Weights of a small image deblurring model.
Model: 9.1M parameters, 32-pixel images, arch unet, widths [64, 128, 256, 256].
Training: 8000 steps, batches of 128.
Data: 73750 training examples, 13.9 epochs.
Rows from block 5, named by matrix and row number. Rows with one number belong to one attention dimension. Each number is 128 + 24 x the weight over its row's rms, rounded and kept within 0 to 255. All counts start at 0. Numbers have three digits each. After the name is the row's rms in percent of the matrix's.
# v: attention value (model.mid.1.attn.v.weight, 256x256), inputs 0-255
# proj: attention output (model.mid.1.attn.proj.weight, 256x256, transposed), outputs 0-255
v.152 102:101155167139132146100146112077157101157119096109131085158190097120104097150119126116157162096116123165105132116179112135120123131153106092135114069126130112084135166145186137153097096142147126134107150116118122112176176108143103151128136127107082152145155114128100120138154129112102090146161091120129104067109109133113084129124113165143138138148110154108126136113131132128132159110131169147119147136128158098146105131142146131094126149103157111149130077115124142113161113075119126114138174140151143088117116126139159136151132158156135144124166139112172080126136105117118170122132125130119125165163161132155132133109112183157136110136101111114124151077149157129108113103133145098149102126125091084095104127100104136151113156115116104158114104154129180101131164113119126
proj.152 100:128155161155147130147133151177093100123084133136147084121151067144121114096105107144122124102141184114137150113155171122126110169160134104116110153118100145124095121129118104128144151145113120134159071158129123144149108130120108158087147082153118087125129114137078197148080136117149132089139140146125101081112121163090134105147104167160110157137110079099113160102113139149171075155133134121111116139128113113166123114143127123120107169123135133116138158137154096137117085105099119124137118129137123143141112150096108132130113093120126133119167110114148122136126053154132132104134104116113125120081154116109092105128123125089127117123142109079137158116134130119154078145128134104127146134173140129147076117068145110108098132120105143110116156141113118104122108135192137
v.153 084:151141155115149147154175132129116114135096148120104111135152116175088153164135164115137134108134203146142087115159095117176109148134156149140131124166160127101114070121162118168154127139141115118131125128099152122118118145138165074120065113129120108097130092161147167118171132111179114162131153131130163105140166094178088122133133101130116103116135151154132119082102087158097119103114101124138125122167182122106146081161129115127137130107117104146102115096125162084162119112127137166107087141097134151130113144106142096112137102150140137167097148106095124152116173130136126094144103116130117176136111122111170131102098176131129120108157115140116108143105166135114169123126116118137116127100118125113188103148119136086115108119136133144112118162118144136107123122105133
proj.153 079:130175123128144105148074160107084123130092110192124104130146157093132094130132142175153159078116102087133155127166148150146118142148115127101127163114121123119136131182156134138130135124131118153163159120148178133144130097116142164143107138149121147145170149117170143129116120131130160151121125139176129118118137168120092172113108135155124152128105126153137136098129145122120131119083136089151129121076141120181144139176132115114119133128113154113148114122078113172095131060131114089135122159135087114100114118109140157140131139128121149156151155144114153151121108138124105139168090115119128129141145148179125136174096103143186184102121147141147154142086168144111124104133136130159130144142112125134154122150133123087157101117102148109140175172141125126143186099122145
v.154 116:150102138133126107136152117123098124129090109129109153139173142124126127137155146122138157140130053160113176118103150103133115119125109142154134174111142145142137159117126159105117163124143076120142119094113095138130137099055133147165165124108144117125114131092128133169117139156096107111111056129184110091134124083111145111123104109139122114136111119148127191133142127146182074149163143125145166111085100141140140158160151109121096130136115178124138114126126136141124114153123110138125134151104151138146175092152146116119131166185129143126110119131152149139137118120134120117125143123130102131148082154148090174129117073131145129140082093152127114122177086127115102120110129153109124162092175132114128067093158100133144079155153118127141119124129095119146114124146113
proj.154 110:154127177129112157143115121135121110056103163127110136121144122146137122135110118173162142121121113150108165148072147155109112126152131132103116116140126116142108141115137137107138130166148141070099152087136123177112153157114130053160126148116116128124114128152073100142080127116155130113104146112061164169121123099143155138143167116128127133129150123102145137122174099129127134125119139082133151147082127174109143175137134122153134132132113161112154121128161157113128128086128130116151167136130099115102130095128083085113131123120158128112119125133138123137145159112132132140089132142106165140115141158118112169111073126094136161166127131112146168160122120133176118130091113119142124121109167125143082175123156106125149146140121128055182120110121080143174116136116132
v.155 077:143124119107094119139143129108083126106100144140114163113128139125136144133130164108100151136131047129158167124095112112139136125086139122147114135130171128165163106117127099108158130125091126165163122147121093162109141161107142106148096135142182091140138170113151122143079124117100128094094100122119138154124097151156127105136159117141128124162138117125182117139126146088119116146106134032160086106086102129182135126145093109110145104147101163122119123143147099160102123150168120144156133121132153152162154077152103142110118121146147097110120110137146103111165142103152155133132122096151141089158083147148135156120149118151129154128148105145150108157128088102136143145132129086131131122112197153115131117159156135122154108124130178142130135145124105136113077113139119
proj.155 078:139095111129129163147100104130118150112144108102135205178124157102141140144146164100118149147096119110141116162141118142105116073118169127103108144165131100077118108137126143095103136087137138119100170086147111157087146111143133117159088161121137144132108104143112113137136106116091157134110132095126111192122167098119142148142141088130132152133107174137129153183143130136131199068109133113131129132132143158119150093093124121136139091135183142129122080113124132128139152128132130135129139134135120135111137129135078123096150128106152135079135118098095133132172163114151117139146150153085126145131114174145109125131117138142133137147098104124130108162131155123127129096090124115157145134089130133140129179096104124116134143152176096111168083082147145161145101119091102
v.156 105:129110119092144097159124080117113112141121154122131142149146052136157132147106138129115185108147115155097124120112099107113148156112108122143175155169143154121143145082143111115172100120128140088109087132108163158151138161080096076140161131163140106083098111118140136130068140118161130156119108122175151140099143112148128126132106077080124149148119147175161140141155142123078089147127139101109117122092099153132155135124093122105148157104125097119128141123152136140117110148152106154127084129119118127100148089143163087133122149152111114127113155129123107164119143122144147129105130139170123140142095155125113166131118081097116169139148117143155120092152119130121139120154143185141097107130143117134133136095162132122123101124145138130112092174163184149120137086153133
proj.156 108:137125103153121125134103109133129104102147141100085117110143124092103130135139155153149111091111054130140095110093126115157106155126146137099159091143127128115114126138091115121095156150140080101116105084122135134122135176093096076204168135094128113169127151139149081100088126124137136146125116142128080184141155076080128143134097111203100130112134102146156117125164130111154139144142157145121134117110136144109125147118151149126148111127101121115153114109125132155161148128144106143164147123120116114077120067158120096114133122133111108115099116180144158127144166092150103116089120148115140149127144168153139145119101126135131103129174129147112132155118106132111142112153141158146120124131109137153077143139154126129103124116135138097155087130153110094126097147078163
v.157 105:128157120099124162082089155108124140205118116101143107101086144099131125109121077140155130101115158144141132132176137141125080113086127136121127100116123142169128168112118146146103156130139135149122113151156131114128106131114130167127191118118080136188111091123108114118129136095159106143101144155125087145144116165116112136098112137130127133116115138106112093123140108113159139171097132135128156125151147121109092143091168141124146130128088178153123178107123126142120138165106152122119149126078159111121116113117117161116102142130134150118106103108143128106146134127084101134123135124115126127134141129113141099147135126137085124139129158089128156109093118126136135111154128150091159143171099092149108102089108180140126174194107104108143185142154110094146125193087140
proj.157 102:143077115078123139118158128171137153148099120120148128086144131164124119140153110101130152120148173140107139126122118113092120128098126107128143177090094170137144146115138113146137105118154174110116117158148146103123120129153137111079164129140125095172159125131151122165142145159107133088128145165085137075132137114164121123117169135100123105141136118176098078114117141142149113143118084118136127090164130144102080113166127154132152181106116098148132154128108139157118112132120086114120085125080145141180147118127158150108120161130096178110147139181120130104142096181096110137128144123126103116095133087106128136137093188128114123153124162154139109121120166124097106186133082134121130120149142134123123133106136150124130124087099108161133136109093141127118128109176142
v.158 074:135140138077114114112156156143145117154117116118166128151136161078123165133094136148108120112163108127127172170082125113136126105119139126126154140158124143156149153089116152110127178100136150146155101139090112119163145122159092122163146148085087140124092153154140093077101160092105121132113101112110086117135135130166111122098138091112142136151100114131160132159121163120145084129109157160146106104106107125174108149115119121064151111101122167162144095161128118162158106154145145105140153130121130119104144144169148134096108136123103089088103115128153112129130106100113131094132111085111119186185152131142129145148134100149102193123070118138154122071129124107127085122147129151138163121121151117101130135092129149133134091127122130102149110131141096130141137113119114
proj.158 070:173114115122146148116113138117164111104113108066137173148148086165151133133124128115110117139123173145124154115155099106133110090125137100106147122138091108128141111119115146098119139122120149114076148097059124189125127116098109133124092141107118117132098125120114154123106112114159087099091154117131145112127130109126090135106146084112146080159162082105107197142164101177137109160150154092129121104153130181110123121122140169126133117138121130125133115148145150130114127134158088167108143086116153111152107089096121114142113086111120125138128113160143113063124133098106100112158104182140096152110123124113126128151112171169160115143126131117122156150142163107107123148118145136099101109098115144164095162133132131143084158156136119093097100146128138122128097103163111
v.159 083:142118161138134149171117088110108138136144127128093112127100149124149181126150081124103146143113108112134141156109141064126110156120122145135144110127099148152122165117162109136138125109107175088092089137150151162132106099132099122100141087120150118140104083114144113155154135109135143128098111164082138129123140075122132144116144058103147110111130137211088080146164136130106141128132105132122102148127133131082130160094154087147132103116114133166157181123167109140093134175150063123127083165170115154113142127128115115117134113122089125124141136116109121132111146121096120105137144127117115127139125167132112149103164101111107143135123130151120108091137092112157107141147136158132170096143163148183129133114119122121151097141129146138128193130131118131161095093119144
proj.159 080:149099145104090137111139112116166141144155140120129150119113155134133123180174123137140117161140093117132117141124110166161155160143104118131145143135118086110141166125123141165112160096104079126150161121136173170121133092078161107138113133110085140188110133221163100119157173135138104098135134129127129162137121129138136124162125108124142127106126153136100118129099133117078088147137108114129163151165137133100137169092101110130134137119127118101178119125119111133163135104148137174136125115092174147141119136110178111091114160129113150138112119120135153133138171127118106127128143181152106117133114151079166134143174148166146125146152133156173097144136121129100126113125111170138115114139146103181133151142162097140146135179133099119126132126156101109145091170109137
v.160 106:122092183112102098110163076109195133143099149156124066145131187109088117148137126101125126100131167137122073139124142166141125119111103117144134126115138157116118119164157101111106176111111114117130147088148123099141107142172090132109136171129145094189143169137130117112183129161104143113124165112109155138099129148084138120154096127180133157112151171151115084120109103146167107147074132130119115120098136130127134143092119113122123120115103160139128180147107164130137138127148109127122148115191098131128132138104130128119131117114130120116166117102104099155117127126089113152121118095127101161086154119127130133139128092110165128122119133124115116108124135138113109087109115160129082155164106193155116128131123132101118148142179119149119128152118116101149141111137159
proj.160 104:128155118124118156142104175122118190170157121121209139139121140094115100116174160169116100095126145124143080120161132150149135090139122148089090160122119133130140145092136180134107178126123168137138129132121117148096124115156153120124110127144115133118095122132163145122137127105127126124115161165160125147121104147114119101126168160166126158108104138109137121120125110101112112107144109119140152150120139093044101144139144141140129145131162156123142179130141098108119123135140150156102137123143144170094138103133151137141152110161110101135109127104103116103159163132164116102157174116119118115139130179107111106167144103138130167111115125147108107117089130139092146137207125167145110109167097083170127097086129073128146121151107099130129138131133115093136148141145126
v.161 092:084129087145109120156138150110176132118151098114159139171150130115131120134117120112139150145121135123134142105155122095122144122142102123150142138146100095133177137109112123119139111142150137118104145137076139120167130139166148135165176153163112116149114114112141153122095132125141090126139127110108139152145163145083120140073115173144087142141092117123135117151132140074141125072154117130089159091135135116150122122134088145096117093136148156145174212124186119182159090151101101139119165111166104136091128151136137144149149129110121106125112104105137143119150098156146077141125135147154116111082143135076135082098088102132122129114145119142116143113112084156163134108121093127138142132147099114120108156101115106133136136097155132152179119142125122078108115163113094
proj.161 089:069137116168151083126106140171119153121123130116054085097128106131123128144120106132179105073127135127141147084124124130106103122152140119109136127106128147135137179109126113134136144134132153154122108117152114121145074132138082120139164119118132121104135134142099173130120139142150144154152166111131115116113147119132115165158118092149109109122202134136112145106126117101135101173100089138157111086176151106086138152148132101144119155144096110124106108117083119133145128122107121140116129118118086120143142130135158108127055139119147142128120114164129125144154103160124090144109128108095170127112119130122120167157150146097114157158124122133145092136139183163116125118099129142125089138118126136079064159116152095148104129158113109127101158096114106145159079085173134
v.162 117:128107113169122104116108116149086098111095166150096166132133097140094104148124137135111154105127056104136118152152124097125113103132148134165139089124098140119067112092135106176168174139123058166157112164165162102099147154079133155148094123122135134065174141126162123123101126137113136138161139126136111142154118119142086153116155082098140103099160094124119160146150112147160138147147134132111112191135118133144141067159149109153107109121115128131142094156143142089161136097144104138140104103061127123140128094124167108150134129138157117146105134167105146121106095098119175149109133156130138093140095125166116134132130112127127093106118115116164160092150108107121150140136143125126143142118160151114130120149140118149132154138113123120128128139127148168128132114150133
proj.162 115:153168161176152151119162149119081081077129124122117155114133143102148104104128131076125112162123095162097148101108115119153142107130124129159097128122093135155125100093140119141123110104116062140142097159141113108123112164143151162090129129135134132151146134088101065091104146130111121122124117088092135112159114116097189159127145106089110133114115161137144132122134115159124148146128135093116141137107139134152139118078175140137114138103160184122165108136142117121116134104139101154154109133119133123117126106159099153127125129139157159149119160131157140111097188136150142126095133145157141153123104094150134115112109114153132082130123113055137147145151105110169133134153159105131148114141139106201147092149111141146130125104135113107139084137088112162106122126100171
v.163 084:139143140115101143143137116129155109112150136125127117118118115106123108141108107117138103119143150162128110093113121153154164140122098112117124145120136096128169149160107105109092134127115166117096162130132124107165084126160102095114163196146148138128114147118091126100131130148164123128138113098097145148099142106081124120148082171149170144146110157158103092142140112128157117123114134110126144074130090130158127145128108145088099101097111130113159204134155134176121118143139117143116168125179086132102153169121123121143113117118098142143131141090142131111152118159123083121126139180150118145086126108092147135149106094124164080146138148165105078097100120172123122097110098144149111140190119148155067140090115150119160160123147106157129153148121121081135105138138136
proj.163 086:105098117113121121125107147119107228148120122086128134131096144127114106119130106116143126057110113071125101124135109157119114092137120156124116135080154124108144174112157119112124118148117114128111105131123144131104082120163090108184154145142104125071138137100159135160144120114137100156136158162146111124095175095145128084132153148170125116117144113127107116100125124105157123156150096174119144108142134105093107171120096121154127131126094085133124167115134094134174137141111135114101138142123117129170148079112126099130083163121117085112136140133111113151152132158133085130175142080138137110159098151116105146171130122131146136131111116161123103119112141139111148108134113133121089106140066120111100157136159088153143170130107082161130138128133133145167144128123140
v.164 093:117088139110079118094151092148177102079125161172149101216140148148091109115129148149086163098122124136118124167155136112130148122145110118130162087141120139113139097116094122090150153096123137155147093147121123107140123124136116142145124123115199112164116116071122168123092129131091174128114135117133121157109141176138182134104141102138121172124172141110154119114146107137221105145143125083128124141126170097142151119103133104137133074131131158162099121129147151152149106114093132133146096094161146144146140082107168143143133168131115114092124117117123102140089113132121129144113091136102082148123119163096153120134115127118130119107116138087137136151125109119137137120147129143126116119106120165126119137117166099139146124125119140136117177123136111143115142095117120
proj.164 102:094175144157117152159146096152132148094112109125134096118153147080108089121156148102143115162113104127133162061101141083149131164154161095105099164139106198163140144089131143175106159115123097127115112131127100118135152132100114126079139120112118119158162093107105123097097128153144162102177142146122141131120105146067123147096109147098117111133104131113155115076086142069128105150096132108137120139112164136092141136083164141121129144086148160132169099110136178124114110122106145136110107128131126113101136146152108117130140093182123137114132101118126099103128102120147122067081121117100118177116139150144129133129147146129103117103165110147107170098127131135120096143175122155137117125134120091121126134104105105100132124146133143108139118152125132102110132107146152
v.165 122:141098098132110082143144096125014081131141150116153124151111101159130126113125110119150113143118133111136124148106118116119137144141106127126121094148090114130128136109106176156115178144150130149116128113113144097160140160090125131164109141134135151038117130123103106118104139130137151153162124109132109189123144134134128152145163148122189131127137123184139162126177112122152099132178131134115121124114074147115120134089122109104109128134086089175107070122104124096154152124096141135146111156095132112126144122177140124152146153148141113135101150159152147129122107114122180136135119137145132119132081092183119140143123141129160124124091138158159102140145087114110132116120128134189128143113162107121109084131116118160125125124115141129117136161153145154128123133143112
proj.165 113:143122138173144114123145106117087087079095108155078114163148089144135120141074092114149114115155106134135120124113111162163145121158123131163117125140096162124171135121157094096156106147151075125109110132106147157143121131121138151135143115113122120063128118158136098122081149124131127142181129118113132148155153057121173140151106108127140097156139145127201130110145150102090130152122105076107114119132108126162168155068139154155108148140118085160132132128131150106160106147143160144138132146103117127138141112130146096120115167131152138164089161142107124135103160138151174120129096127143152107109115101083136111107121080114160116145152132145133151134164125104128134115109143129090115149123094130106076129124161156129144153146134138114106108137155091121142153147082131
v.166 120:121105107109110114136134093140072126133146158086087155153151086158125104142084109100121158154113083171144139129123141095145097137174135149147143102146074148159128134052117139132166111135124079139108127162146152125112150170113114138133088113112158156063153110124097100093064122106136146132123137129132098128149126150098160133101160122117149126131147109145087171085160123138101126111168151127133150139142100129140122140118145124149128160123135093077123062141106109103124144139126113106185140165076111145120154113140157105108132116166166110146129149131126135107151092141141139120104129115149164115150100146160132154135136155122118125145127113123144150137139092127115158156114145140178160113139156130133103089118163151154132129136118130108105096112122161124129088104141153
proj.166 111:155122102178134135155174084112128130046144113090111163146120121170115140128145132131132134161128073148099139123140117143157118117110100126176159136168172114104113125113088128117171084132128063095106149155142141109158086118097130113121105137119117122087137123168119071121160130127123150131122108096130113156138144074135154159110132075092152099145137147122135124144153129149160140152133138111141121119126136139164105121107114126133130136135177117154161096138154163140146135094153112155142133141110164102146088120134129095157152113100141112124161128121090112153112163141126132132103130158147128110149116104161143090133141132164169080158158127131134101159186156111138107128112125132130130138115127118129128161142118123123131131124147114113128079153139080140125167125052170
v.167 081:088117090106130172147127129128134115099128144129159096131125129106138114140139189129104138118168102133151116111097138128120167139149121129136118113115119134116155125163140149097163136102146118125144085143142129160135085108081103117143104138138146117184080123112115162104092134120141146149114155112090114103117102130142171108122082141092097158152103135125127115111128118154089133158114162121155120119119158140185138130149164140133107112083175094109136151131155101167109150154143132120100139105134128152151141146094172121179100159172134146081108106110145120150125136122151111094149120097105094174141157155086128136141136126124107134150141139079083121122125109166136111117122112112096140131121129164112115166112152123082137100152150100163153205073120144109123092123138084
proj.167 085:104131155121119172138136109106155167118158158082111098054116130147141097145158121121115173183124134122111165104120119097116103138120135114134123157118158118112116160074095152142123114129120128190148119111125124117156165105088087126088112135119123109158125090136102150128129122161120145129127157132184155112073102148111138125115149159143132130123108121120122106105104124118135119132111087116114122098124147145091106152139118137132163108121132126108135104145126179102100155160126115105119107121169140128106115125138098131089113082174155079102158105079120131157111111152109081131150116132101099143119168128151089112103115164116150153137109102112102114072129200126113141130149093104112118141092120157115109122191082120104100126112121113131099143152130147132103164132134147
v.168 086:116155168139175158131185140118121124126108110118112131096146128146145116126113109127125199115135143142126119134131140124124143145131136156133124174149115075147164134142117113143117069152140124103101198143136102135116083139157129085095177138140068111132104110122143077080114119129134105126125121090048137117126126113133091152151114107132106117117100111119117129122139126155119103140156139082132148067156124120136140087167139127118132138137158120083125132134146106150142136139110101122104148146159142111150131159131123075113110131116134148116140144117126137112172129166160106142144172101134125141089109148137142137119073123133119124123146121113090110105140133140179125141130131139117153103178073098172150094117091151131134149126139118117114061116114177087115116153142158
proj.168 089:117078095105151140115108109143141145138152183110155136132088124177156140143106109105127130091153126117120141151129147107117113092095120148102159133120190070129085112114089127106119160168118150085115131144148110113144118166138130094187104130113138110144124160133137144134154128122162121162098151156113127127148147067174144139185145103168131091149143102139097158171146123155109122121133129136146114128169108122145094109140119113139098136185140089153115141152092103109154165142125074119117134144103158188151134095120126139151099117125139123101165126142133136152178124161117130168122134144132113133144114114109109154150119127134130125125072132110113106148144126135084131101137121125106134138127101158131124112156068135196096117123155120156154106136130108153158114156137136
v.169 083:132146149118145141172108154100082125138101116092148124109096167072165139142132099108120125149104123120141122139113164138124118159125130152143107133103107155113096129104141172137123087119146189145095121110153088136121134111124137116152113101143125148113130131158134145173129099084118077085119116169113118169158117100127094136141122155088131124112126109116138121084113132129098149157134128143147129180158133147098140159165140113159192178107142178158129096102118152111129153149107140119129133130101154089118117119151096126082152114111167136113115114140136137123132139075118127135122117120140150102119134110160097150149171153139155164140147081125150081093182145141129133119109151130123113135106107089131100126104131164150110149091086116138135082122144106115111135202165139
proj.169 081:146131124154128126176110138098164081140124113122105142183126125121145162138086156172111133068159146134167117146125123157118092082107152152097145137123113093115171087142192091112129159110152137136123152109105109145153161137126110098207113126100162143108135124137171161159109107151125126157149140090156083100150150135127126105127087105123182168111098112140123160136132130147190153133142137147082104124145152131180104109131106146130129110160098106140099149136147137122114116131158142124114121130121102096119142138102131155112164129115105167121129147148134133121185123052155160125120103145120090133123105147120130126141139133132156132110143165116151119151146133123116129093125172132142186141130126138126112179128136131123117112133151115104155135159116160110124108103117091
v.170 109:144081096141115110152174108145095129072117160112138156107118088151098126143116096115118115105140149135159125157159170141118126143148123153145131104139065140132089164128069134141121161136118090125093118120116113103134125143108155145150111117120137180097118122139151151113071135136109156136113095135100115145137122101180113145105145121117129132104108113118143164103164149152139132138173137151101136150182116166090187119131130135141148128133121110125136106137113110121145163106081096130134099122074117117113141066106152080107146134096174134130093147148139157146115095116150150146153143140163131097113067135148158176127102102120159112097092132102130082138142107109119114150128129134129153139151111146153116115114120142155154132119085147142107135123159159140130170170166151
proj.170 111:123130175160123128144143129153130106079116156156077109118135107176145098153100150113115103149147099133124187124093146099148090086133131145124122184122133141148095099104147118122140131173102082110144129161136173157153174134103104119171097112120165107140152130115106089123134159110117121178186134065088143114139118053108134144167124081111102108119110125096145103154109130127137151148136117120121096118149146139179135159090187146109170188114137141091171109098126124111107148113163130134139134141099120134137112114151131090122087132148133141119139159128133131150122139125136119142082110118155129187125121129079143113141127146131129103149137111113126116157136126141131116115166160144124138166124132140129092179132109123128141123126123122136128087146113097136122131122107144
v.171 125:128075149146124099121162132136148136144090115137125160115147101139110124176094116103117124121132119150154114150204160126129121130118131151162150139151084109132110172099103100120118128129128090099129134138135124106140140125189160169114142168151129153142132113147201116119095111126119107136124091137078128151148137095134125133065127128165102105132101105082123144130156144128146162100164116147092133156154141162101144102114100127122131104147156123121175157142117128149140135110115063135100126086101145108116121091104146100142136115076164129126125112103131169153129100142128127168139165144139140075107092106111127132106088094124123127088098129086118107135153133120127123138141112142091156146172099137166138094128130142139166159123139139118144131133152170120136147196129128
proj.171 121:134121126176115110163124165153113092120125122163087121092151128127146096130104111149148086134144105118115149171081148112110123119149113128103117207146139118164098095146114148171130135115096091114125133184166113140137146146140140104139136131103130118175135122140127095139135145131117110133141131093069144087119121101117144172155133049111104117128143146115101142164120150140094131156131120115158117126169141118154108127139171120112147196144158136109131107114120094118105136100132139154119096141111079126127131122119124092141096140123128164124171112126162140134170110157100113142070112123157120181122107138102124154168144122111133109151109149094154091166113116164133117158173148153143168131166149128150123159130110110130165115131110136124151110086106093139150112120156149
v.172 092:113154136090143126127120125101126124156097156114136080143099120124138151116162144097115113131124132165117087142137174147095097129085121135091089178075141150112150166126128151118155105127096143177127070142152120125104164136109109140122078091146104134188110141112072104140150141160077139159094132131149135136121095112136156151133132134132127135126114134131107136114093156127096165157124107120095116109122176126130105185108133121167177154154130158165114143112114110136126166129100144148125165121132142149150111164144084076088114126116159131111138102116129127152125147170125121123103129140142134119162184069095157141115170151101131165129164131117096103145154157121101139138084142125122145132106115139144118099137129154142109143129105119090117171108150110133127112156107101
proj.172 094:146141119133101148135109140121145087153163152109080140139161167088111151148146159194112150089110138125142129115133111129137141144168150107130110156158153089096133149133183111176142115145094158155120155089103146170132123120124124126139104155109119157127138137141187176145161161140095121146132109119165128130093141171102116158109101140158165148159108111127116179120111134144095171086074103152140094138084137116140109116164124121110121093135129115128141105152109115115123116102141175130137138093124119104153132116131125137102149120126141125119174139085080152128124166080149129088147117137104137171173140111167087115126122108172122147084130126138149093129092105128161131129131135160115159163152157141110156120126118121108143100150169113126140174149138133103145142103132112
v.173 096:127113156098090141133199098133166083105125139153098105122108110141131073148126119120118153138134099166156088139112128130160152141167128155120157143160124164159152149090138129136116126136105120121073131144129138089160072144155121117084146168116122153099159099105128125059171131139166132127157138088081089101122127128088139100114139094171117120096142116153098126109134148153130113093142118100122156113094134137106151107104144103119079131169135115091147121116139141122131131127113105138132148152129105138136163135118140101137116159140137111156101153094150125139155101140136106104141129135149143126111071132140149166144130086125119108127144102123109132140155132159113144126129125137143132122210132153122112072111141151156131180161144104136089095151157145090162119123128165
proj.173 093:146112079103119167120170105105131165103178130104166151158124142155120121163187133123160128134158103153106130137120148102171163127163142140097134125138148113152128153097093164136150144145114129089125126182152155132120113140139129093157097109131132118125131121120142063134127161096111131161140091122115143101129162067150162096169151105099173097161161144126096120118120137118103173133136136116173131126117143148121056175121136113145130071166178136139164136137145141132141129129159126110105135132127153182141129128121151133174142151142157135090145106091130124116111129138140121115100144113167123150131115148128130119163121136130166095140128138152084098160148143134085149146134105155144109147131093145133108132118130080157140117108102133144111088113161093136149136162107150
v.174 095:129115188140134118143135161135211158172089098175157097118137185175095116156134145152111109090160138170102142101168137162157112145125132118122142120119160125126105126157146097087115150132131112069129105125125108157126149140165136181115131147134147123184144148116145115179191156120141130150097107146146141095095113138116154113123092121156077117137122142069123122123128112149131110142088125155136122107121180129115109117111088128086129098127171159090115181145120153162112073106141096123104135103143116120126113124112132144134137119092124123120148142089104100141109147142116112139125133104099113128106142110105142127129119099125129161100100143105107161173122165144137123114146110118084124124157118142146160119147152119098116108134162140106133130113125133117159118108085123
proj.174 096:103111131114076135146126195139131109188106088178172137107132135113132128114156107125147109140111153124139121160154121097127160157124114112095119144150176123117126093158099173155117126121098138148131146159170122087119121115094155141079124121124111124214119162162121149089144145120117155081115103172095142104132113203097090127130128123135137145107110152131121162117126132126098121117139114143142140116125135130134138108178125118092136161114167148107109155122124099135084142137107128116106118141139120132104130162106120120126160113106105151110136121100143131122149083166121139138145141132140111106139106131125149152141140116142114172132124146100120142086055120126112111142163118169148125124168149107192139101115109100090171101125127154125124147077129156082141111132156126
v.175 091:121152156103147122092156100092080101153144142126097133161124146173164141116160106102123138134114172132118092160112099077139137098108143121111111124101167119115174127117111145115119149125091093149104172130144144118132121145123085091113144092130114087084132163074072086119181121144112154141170182086122150167119135156106104147198152133136153112138159118178124137117096131122154121159100129069122133102109153120157116140115147104149156161110098188131129137120140140101129153142134144091155164145139154135169133164150080105109109130142141116111161113103118094125123143154082143110122126142139118138145144123168167108118153139137145139135116121135096139118136131153112131155145134105146134087133085120132119137138124142160131146122135116122117110132127114099116091101098162
proj.175 100:129134083142115144115108120110104133141145133108195149166124110109095137124104122115169137059111107131097091094142131136160145108165145128121126088113101083124151129155155127135124146146145177147132130109108150153110143098128162153118114117134089156101129125111184126152107120135137132142094149182130092173177154117123153119116135157153122142133136125140087152114170142114106127068114114110112145144130135140109138132111113120125045077149106096180152164154117121136149130151145100163127162112127164144118142105133135175128152144146114128128143179144081126110152151138171182104166150108143145120143121143161099114127131126166128136119122116155148115150142110149106125110118126102118124148130085114150107074129146109156135106135162111115175130161109130152183136130099138
v.176 128:111140133105100147110130098122204129121146160138120099146123164119126112110109127125103141114151151164113097120073115166131135139118108111115134146117174126109160111154120120085142162110118155130139134135126109132149093127137090092111167146123170116172128134085088107098171123143142160134108161105126133118101116153093149120160100145156106150129131142164102097121084080129163092151088152081160147090121183109153135152146118116141120110109143139120124174122121162132122112125140136133134140126194122164157147164123129135111128147138093129099168129082095104116144142160125090111138112120120099205098162149104161131147122101118131115135152130107085120124115144148140129092124139130139108095163091173173123139122139108109130146133177110134122127123096092080126118103106139
proj.176 120:117135094079111171157138111120141199139147135079215115143114165123116110128169128119125156099095148114122106089180132129125135106134123131083118087125136137107156154105103156168089160116128139147142137110113119123102116107125107123093139147144113111130133129103173140134141110140143104098099142184193123120114116146140106080124140184164114111123135134091096118067116135099140106122117125136121119154137130131089098123123109105161107085132123130137136167120120124138143131143097136109082141120129183150119127117110128142128137101132101067102154119094102122106132121145155090094170138099103112108140113167146120115142125137132119172120154092162084124100114153146093136128161087168119092108140101113117153113149137097142105152119098114145122117142157146115127149135141150
v.177 098:170130135147123121154121157128095120123093146152131121105110118161116120122136125164143142130156141085108154102145117153132162124121130134105134115128143090141113115132111145166090177181153156122159146136125133128115100127133142090160089157087119153080147161142129134135104163142119109141154115108204131136098145104132072149131126116113177106108125138165143103132142138154131060117165127095111107112066108162121137114070099127077101118137081111151143090101113111108101097088101138111130119130110131112123133124165134144155118150121129140132087144176152132156118156096137150109171160150117112123129129136158118140108138088131169126099101147189160134115097116143117130122145148104115140147115172140102144159184084101095108116166117166133132117147151123150130137120112131
proj.177 093:125140161123186084092105130104082099111090114204109099131171089168141140146130113126117119101134161119147164148153119146149123134146143139156115085103122129105119107148114128107142084136173123128123122116139162107094121143116135134140123106128099137110123129110104119127075117113120131122155138148090181134103136121156105138161093122160135112132125128134196112125134147164077156132125125130137152128105133127130183119064169141147137130114130154128104145106145124122137131156105100087135138175125099158123132143128148137139129157165129162147099156137154145113118101114159129129122166122158160094120117075137118123110109098120126148129118152137160206101122121091163158115105171154098121151106111147117075133112157156106134160127132166151133129141158144122164124173089130
v.178 104:153107096118100092130096149143169183121158138127136154094132070126086123158069095151140077121126153159154135119142136174144128137153104110127124118118131132129111140163076194118091178128142109127106123094108144079129150113148152176096124139083150186107159115153126148129139157156134126102108085162148114120118112082172116104092126131116128140120126100099152108127148140091117146148144135173142123142135112182121165143122083145106157112119124129112136101154086100113143173099157121142089118121125116136069120105142114120116079141095141135148058139145129142137130141112138147134155124146148124161142124128132148149142142143106147150138128170154106100123088099096108148133138115152137088150151108126144105105163120120118138139126092116125127149116149100126126121152151138
proj.178 094:150140190134151090152148167140112113136128115169070110116147168144144118124115083148121105136129146119129131176122135140128127103140109146142139109126151109115155122134179137125100090114131125116147114085094227155156179117116124137140175114133151133085150132138143106143128106100106113167164076066145157118111125122149117094113133137104102114114136109123119112121121133096147145136171141133137112093099129128153150151126149126122147174100122177086111109113156114139116119120149130115137094121119093125152124154121150107134136170140105136139103142124124125119101137126149096123107113149159136141140119148105147122157163141122160132130163140141126131162152139158126108137115195156133116108122183150116130197119136139093161133112073131065104129109108112076150101119104126